A small audio embedding model, trained from scratch.
Model: waveform 16khz input, arch tc_resnet, norm batchnorm, activation relu, depths [2, 5, 5].
Rows from block 2, named by matrix and row number. Each number is 128 + 32 x the weight over its row's rms, rounded and kept within 0 to 255. All counts start at 0. Numbers have three digits each. After the name is the row's rms in percent of the matrix's.
# short0: shortcut pointwise conv, stride 2 (model.blocks.2.short.0.weight, 192x128x1), inputs 0-127
short0.84 094:075119147104104133191113152108065097087121072122155108149124135142108174155099159103101066108079083144143142092130089124097120142166121107138156098096103095145156135124105160120093090145179192140121133095093137076181082076060129121122097155108141116134172143070081148120120103107187086207139088166080091160140144134107065141141104178153136107081132160155097095132156169114157092149167
short0.85 095:141144126114129109204112077167176109097035196150158167099116195132108118157095113133148125106132124161133085101088118079126138140130080087175082121087154129085138184175118106119159133093076126187078137149141132108085126131146132104161168100091164099086097134127143095119126131164120126152102123086118117161188070088183101083119117101133126140094153208116118130185140068132158134152140
short0.86 104:106108133168157074112075145128108102104148105125143147142155133127095125113139163149135132111113143125146091131089095090077117177121125114075140080139078070153143156110075095128157098034141141111094058128148130118078189127134128136122105150121144197170109150123074114087186158175168133120112141180153123204083079078155134127137149110144089168090150117123107154121176117045180108090106
short0.87 096:132145130095124171080143075143149132141168111138129169073141158120111107146091158138125063107158087161129166138151110117159081116133153143084130164125093150106111110072143089081144107172138100072089088092110141147210127107104135148094098057139109088181206116141126099111116193109136119073129125144136073180094168117165209142132142058128087176114112157173163112086126105115145114142105
short0.88 104:076152114137137159124152109136088076134085103163133107180114170142090163162167117093160130198131173080173110156152103086149095072114113144148130152186180095173100148077181158114156071149114108147081129127094124104084070107135214142170104067078112093105175122138091169124118149177156128078121127152143181120096136101163154156115119114142107152123129169103167160137100145178084126137151
short0.89 094:152099133114137081164165144138098120108115140115151153135141101128161101132107115096123090129138100194087195106110110166095209127135142146139152089104101073145183129121153150133132153142141130138150157144160143087165236086130113091187164088170161134180081063132160150158130176107115175128087149137091154122129174093090141154117092112150114069118070130112199116171161196100155137148112
short0.90 097:120105137121109196120122093104183105068101125133119115121166174154120077098128111114154092161146123140191102108134160140116153119138119120140108146175151185118122179067101139135138095163185109096124150163153106142132185046105113150135140078188116101164128137124127067151102156156131148053126121121114090062135171145161126123088176077101115101083103207067110076114102158090134084158118
short0.91 105:129086099138128115078090083099167116110179140121065138095189114112125118116149087085142174131131090170092105142154064113167160111094155143155116137200105191154129172103117073115157174093152126110182216154149094096088098144159160147130095196095072072123133180129135114191113124108107111125157179137150118082116090119088150126155133063127144119121164134148115151149119151096111163160128
short0.92 089:124144113166105147114144102166101155165105101090184101076136113124145137115108123110096146148157131117136200097197139112155104167103125120136111132091151100162160100134104154158137094158113087061113136164103101119065056159174195137119174175107150100109105130172195093156101130098169157127140147119167149096208136101053104159117090159084123187057142114126120153133172141146135096122180
short0.93 102:122120085147104127179076136121082136140140178081139153117117134091123169137115115097148176089130099191099089076099154129121069148138155115151096161151175100048110125043185116135156142171094060105129153124086116096160157108154122182185118132109130139143118095131088156111135143085112146071164192154121084120110065161145103107141064143106123087118114149123085172141119173109142157191131
short0.94 101:139104152169117152114121136130125157097148157189102118123110153138140143130080175156121157181130042097166064143146093111166089147129046136139115141117103074144167059104059074097181162136148097114115131092146103160090048085113142196122097131144137164149130136148193114157077126171110149076123110157132064110143109119121148131171117099148103134090141153114126122138111074072164128170125
short0.95 096:119102145137184119156182132132096177124165127123087158123123139108116075168096088128084127141132091118105168125101128145127191174125106140136204099084106080136101114113132097094176129116065077117204160184156048099138160101107097082172107143105111123087179124184095102150107114117145101113158130136103146127092142177124114103156123048118062157119095115157087117102095141114173172177128
short0.96 097:120177122092137090097080062132116152089115168108054156133103101078156149052144125150150120090168125100088101098118140103112130126090097091130168183119163097088130117076124077125142095138125150125142143116171124135059139177152123155082099086153159121156101171091134112127083132118165145104104128124115031099136110142148106195109150115068139103140101104138112126116055116221085116137136
short0.97 104:102081171105096137175135121164154131152154153175149163127102110138114131202180097098163083138117095116156148106093163135174184185130211120111051111158162165188121085135140143137138193125112136114143118117146194125117137089116145090097151134104165103100143052141161152122099080137120110106135166186119067160106177085122082083116103125102113110072150171095128110133143153097157149084141
short0.98 091:172137116117163125095160164145125158182138136119084087144071101154176158197146097140131183119118166121109117105107082138086140053124181172067114135161105121160152127111139130162137128122080121130143055144098148093125086152083154105176184075129190139139156129208136130123169181154138114117171166154134109147128122061175114147112109104078104138128096143206158159106100115161140092092121
short0.99 106:155173089118119115122099110122100183148150099129122156113162154176110114078083147157092071133088097103151142197163123123108093069187147255113177119140157148149078087139150229109134125128154133137135149098141152142154078132071116137134127111114132122150172104170108101133132107069159151123081124166108088138144139103112099128100090190104099123094153138086135110107100171114113082115159
short0.100 103:142154125158112111150112121151121090176095146147125156145101123115092146103098104137097129134107128161123231069117098119075152186129095125144185098112130116118139154094092114043121127161105113107095121103133174109101255111141117129132148109107138100165157114107157124128116164176108118142100142094140116196142152132139138125130129121125086118231124154100137172075161180125116143151175
short0.101 095:153135071149122161106093085190132121130142162164145147127129149110146129169160044164094124149143117111211143202124113110194104113122148124142135092130163176132139093143084187129101144121146093134148172114140136117147104057113178174151132117137139069155140166166136136128117125168130148060140168103117142169060112160105131129183162115117169111096089242151166126084100106141125110119138
short0.102 096:149151104159162192129151097123145143114121131189105155094089128134149130124180099136176136070143110111135125113131191115181134125085170123078107089131126162125097124078141062103074084097211087110144131135138173151100125090113082144127107070204121091179144083167124135177127179166162149118177170107128128183082112111114131109138086061129071112104158147119161130152177091132111164137136
short0.103 101:155129174087180131097155193101164122102136111185105108153114112168198157143095171195206155132156133113095151156118109111115065114166093184106168163122148170135103105077128189080142146172167152095177133147112177133079138161176127157133150089113125158129153086171091179120150097150131155082162130107145154098130082110105084167095111137111191127124122112155110105159161162136154094140160
short0.104 103:131121087180163147110126106099136100132132142137093126121139135135108081135107174214124134170204177128123154180129199115152160104129123067073131094141156098142153097153160145154156122141165069079180125103174142092088114114161145157154135123134081132158166117136169110103102175132139110139116106085127134139102141174161097098111148201153115075136108101100109169082089123110099107007144
short0.105 086:101134116157120175113122151103096119119101105123089134146177144089161102137163137129058102139092114064097127157165126181122125163099110109067105106122146091164130112184137151056128100116141151222135131174143076142113087140200102109084079110123137116145087145092108060137163127118162107179079088126132111095122189170111068082134142148086182062156122135132133168121121137117105069102128
short0.106 115:132123127148116053149154187112161085109110179085094145103150134174168141140171125154156151200146160067104120091084142117111117130132144115113140155117094052087179147088117094114128109092179130095137120117117200095150150111103126154110144110108152148153125157196153089135088211058088104107105090151111139173123182117176147124169124155125121187156126183113162138058121146144134089112126
short0.107 103:156140134091091103112056109118158091145117098078125131068128089105168174143151070142134125142168130155139100079136088118141105086081139163110130132117112049177122140095115121043124161112116100146171084118142149128068129205142073105111085131118201085111102168103139167079183165143081123188120102147097156079111120136123138103139094132116188105118135129127149093114206120110141127130094
short0.108 111:151160133117106099176100076133188129112131113104159115185136139201125190102118185082123063084145164087147107093077107191143164107094090127088133122140126229224110109099156152093180085107170190154131130125107171109137113078096122135118128103141177068145095134124145099112129090149118158127109136079134120097101148080151102095107123122115123145164139130131104130125106098096106173149154
short0.109 091:096195099108155124093157103130108156094128126168111114122173073089111084119122117145187143082133125142131136139118108140154073155158126078115142138248109129172138150211149149124104141128107059135139095077092121149105108137099153162156126120099046124127133131150090167126135187168134145137160122135176119069143140086123094055102104089103110136151144223157132155153147153139162141141121
short0.110 091:135087077125102100156161129127200121126114208111136119135118117108102133137164091120078104140113127084158104128091060196123096109151089115056072135127116137140175176210118116204125094139175192122069097090124169089185186158130129126184111118167142131151138151146084100112116131154144153099120115120068112105175160126123111114143141137057159149161091164113103130082136099111135116120129
short0.111 097:065141134087118120131144086161150111129170142172130178165171121148101061120080149117173127133076086108158132129145103176193085113124082188122091106185117074130210125140079133131172082117109095127117105154149146149165146135119104137105167168146117103089180139127135108149108145137190145129180146103148116119128157137125105158166202132196148168104093136207103166084132174102158142143116
short0.112 095:113141092170116096163140111174116133128122144137090142167073110052134189131059118103180114099107137162111118130146139139151143130149189181097119091109143137177202180071084130068115156091045149108148129118135178148160125074101126160163102064137189084120126111134107183141098155105117128165142155119130157110129139083136131100122120103140071087065082147088097149090109120129107165166136
short0.113 102:092098145167113098143094151123092134100167129114137142178134105132116084194141187142142087107094128110140098104108088122136183144163120125096131096121168136185120143124200138148154079129127178102070080112128184109098104100119169098128141100101108094141074117106122138090071090060114103082134116108115139157103150156240132085171080097111098136133194098149109148128162114153130054096150
short0.114 095:116153090150166193155168159116101140082118134132072155144130195117102082093111131095083131120160082172102146149151084098166161211098107081122139123122117102100164103114153109202164152124077072114136138130098077159098146092109078091149124157153113181176105146111115132129182185138140107139125163097084130103161141122138130106096081092177103133085134165143083135172057181141134085139122
short0.115 102:191091132086233115092154154124092118149165096134171185163135148141116174092128113140137122082116161156140125138132126090099115097134145158147111148093183186174165154154088183110100066153172086156138108151132167213149102152140152170148141111143173092122155127125129109127130130134119127143084116116093155128135113082142065134149146138075130145125092156136098108181168190153125196159198
short0.116 092:070158063119123163058128126134137128132167047161171135112088135074140170148100129121150117094085113132140168139097157090126148179154095115135149156085152145184144156120119107141083142084122116129096125150129113084125174126136118170113157236128071151129154121101174089159150126136190104137135108145083047202138120129148155078115168078100143153119089106122094172175145122117167108106107
short0.117 087:118147078114180125167062130110140088134132118105113134145154088082075202148112153119137124121101104094127162109102098196127135161171082144093161091135140118098075191201094094113111126098117167099152115133143105169134149140132125126138115146101133131149204076104053155149100071100102141112070140192069112129143146153137128146140102160147198108178121113075095159112134096101101144191149
short0.118 101:185112170160134145068156116115071157154149129117108151141169139183091115097045122143138124152116086126103099167217110096106134168136100099178155101147116090143179103114117122120145141184158115166119135114095146124110095167074088172146085145166174115176086098173168116121114066141138130103215098164129121126146133101142106128132111072135107127106146118150084070070127098077125161094080
short0.119 098:078112146134156130085106071181119137102131125109241095136113125093110115120125116150160120107136179124075148130148166128079101066124103164188102148071089151105171120155115150091087107138106077157148182105157146154162115076107143173086159108131036173116092111126152167167155122120150116081138114143132184146189168094099097133096134094106102116148110109109095129122130111196108125078126
short0.120 090:153140152139129149103133113114096134193131101109110107118135122187146113142123097125097142135108198202154153088129155114146081124137094096168193099156070075112116103148104143182108140128086075147143184145119113116124185164139108097105173169117143120113109124129199070207135146137168145093044156113117119124109107061089145205147084142149126090118165152099141109182088168150148132117154
short0.121 092:112094146141107117090141172100084110109111138176171175103088166118136085203120113067121082125149119079131112090127076078111141172150045126108175139146124143150152080142116187082109127156142091107093140165090074073136104081033154117106103115145123105126129144092125069163114097173138163179173078089136174153120111105159141117107141127107141118149157117130116148153125143084048140136147
short0.122 114:185145109129150128041115137133181172167162159161133193115100130187114112129183112170046113120128135181159132085133172104118229132125122160134151144112079099150135116093084136139137127118132131076140143129137150155104080143129131165130134103121167109142184126087072144163149149079159094133133095089111135186072123183119109136134151110080110169053122132102106110151089090097115142094175
short0.123 104:134083173127164144184139185149135138095117122130088169161078170149125103113157130164177175144147146160165133070071116117120116108150061113139114100091120105156142118087232103111184153121095123158151182141144079109151136137094088122150144114144119136128152080157106047130125113119114105104150127191172091143127163164156134084141080127062090117105086065134130161160162159110143132192128
short0.124 093:125142146101147155111064138118129073123113153117209107142110115139151144092083176129116132139148114100147138089154161117112133125092126099138120106124075160187113111113111139186097095083140227188147141113177171142125127135147156159088151113136102105135113125082169111173141105115134123159176092106133062059100146126119114133123136067094204134233176084103108115178095143122104099094109
short0.125 107:125142126127098072136120111126079183088216086113133094110153131146101134144093153119122179148077055155133102126137246174103157135114135123109144115089147112104207119126152131124157141140106148140116115125108159123146153106117202175131138097124168144060147076106183134126110152092106076110135147119186160100131112133144145107073162091147085184094145091109161120101136130121092191140176
short0.126 094:189127101111159115085120122112122115110095129141084136109142121066106160186145222121109101100113131142143150140081142164120109139147128134096104089160107123146150116126135100093090139155140109089092077107142138057072098173116083113089063100112145100158083114092142087133101133206096127119127103125153105104071121156038099149117080196049130129135146144140091110101112196107112153083123
short0.127 094:147119178135121130121131165158167145095121102156107187071126143135084134138133098140137145063187127163120110127174131081180105081104057131152209124162172120110150114105189140095140072137159102107122131090136134169172143113113178164088152102168206089157166161163181091159132113155092108131165112087163120142118134106177126091143081114038114128152162150123078114097108126088112099134132
short0.128 107:066114101160108121118165199142118130119079108107131171163126172145140102172090162150178112168097157157115148146117098146125156121104105077114128110145157095184153118141111106167148072125055136087185136196116075076132181130132084182145112071115149127113122077208112112115153128127120110138128113069145148113192091099089141133163103099124087161124191151140063117172134113144112088134084
short0.129 110:185147129208125109186138130131107074113156076081091094185139142146150083107082140117160114131098138135076164161105126137140053146142121090121159107093149085112149174158149144132142114153157121166104118180148134116131123107118085194102093107127111122152109102169111122100106112115135220108106139102149167129083116136068143135166079114119154099182136103119190104147134140083098236140085
short0.130 104:108137114128099118093101097083109158129167105087200103096158201148160093143064143117140090054139106175110210143142123091145107113171110178165158121066105130111096105120111137050088140151097101167142116173134154168139180147142111118079163147079135039112164166163118138159128165155103111171109137157154197154111107142114113127115165125138130145137130118108140093131144108202121082110140
short0.131 102:134125062066159181062166146097105082121134167126172102157110085158151103155152090098150227146162083093133165118106192097152096125177105151159093088111078104123115131103152071202149140137077149147159142163124112135146129221121096109138108103090194136181139137073107118146097142124141129115099107104136101181150128127117158165126118120131081119120158127152156172164137171122131124146156
short0.132 106:178133171091119106122144169122139140100154159124111130134190111144136096067112127187115159146130133066070151095151151140105158117135075078150156172174153087190096152072075082120143168119121085078093113135147089196070107124180122122201138089136143133110099147139139097117093148118144138066081145103103061087171153125103144080138088106126145111131129151155117147146133169045116094125131
short0.133 086:110090151148154181131122114126114163043127147118135106153137120128078127100083107124135109101110127074152157135114076074167143157160098151090117139122111084143153133129082099130182147189123121111118140122133141150151153127147091089131160112179109170134115170148144059125082148177147195039125074117100105108191171120130141090161100130219140160067190099172158148147130107116138073137153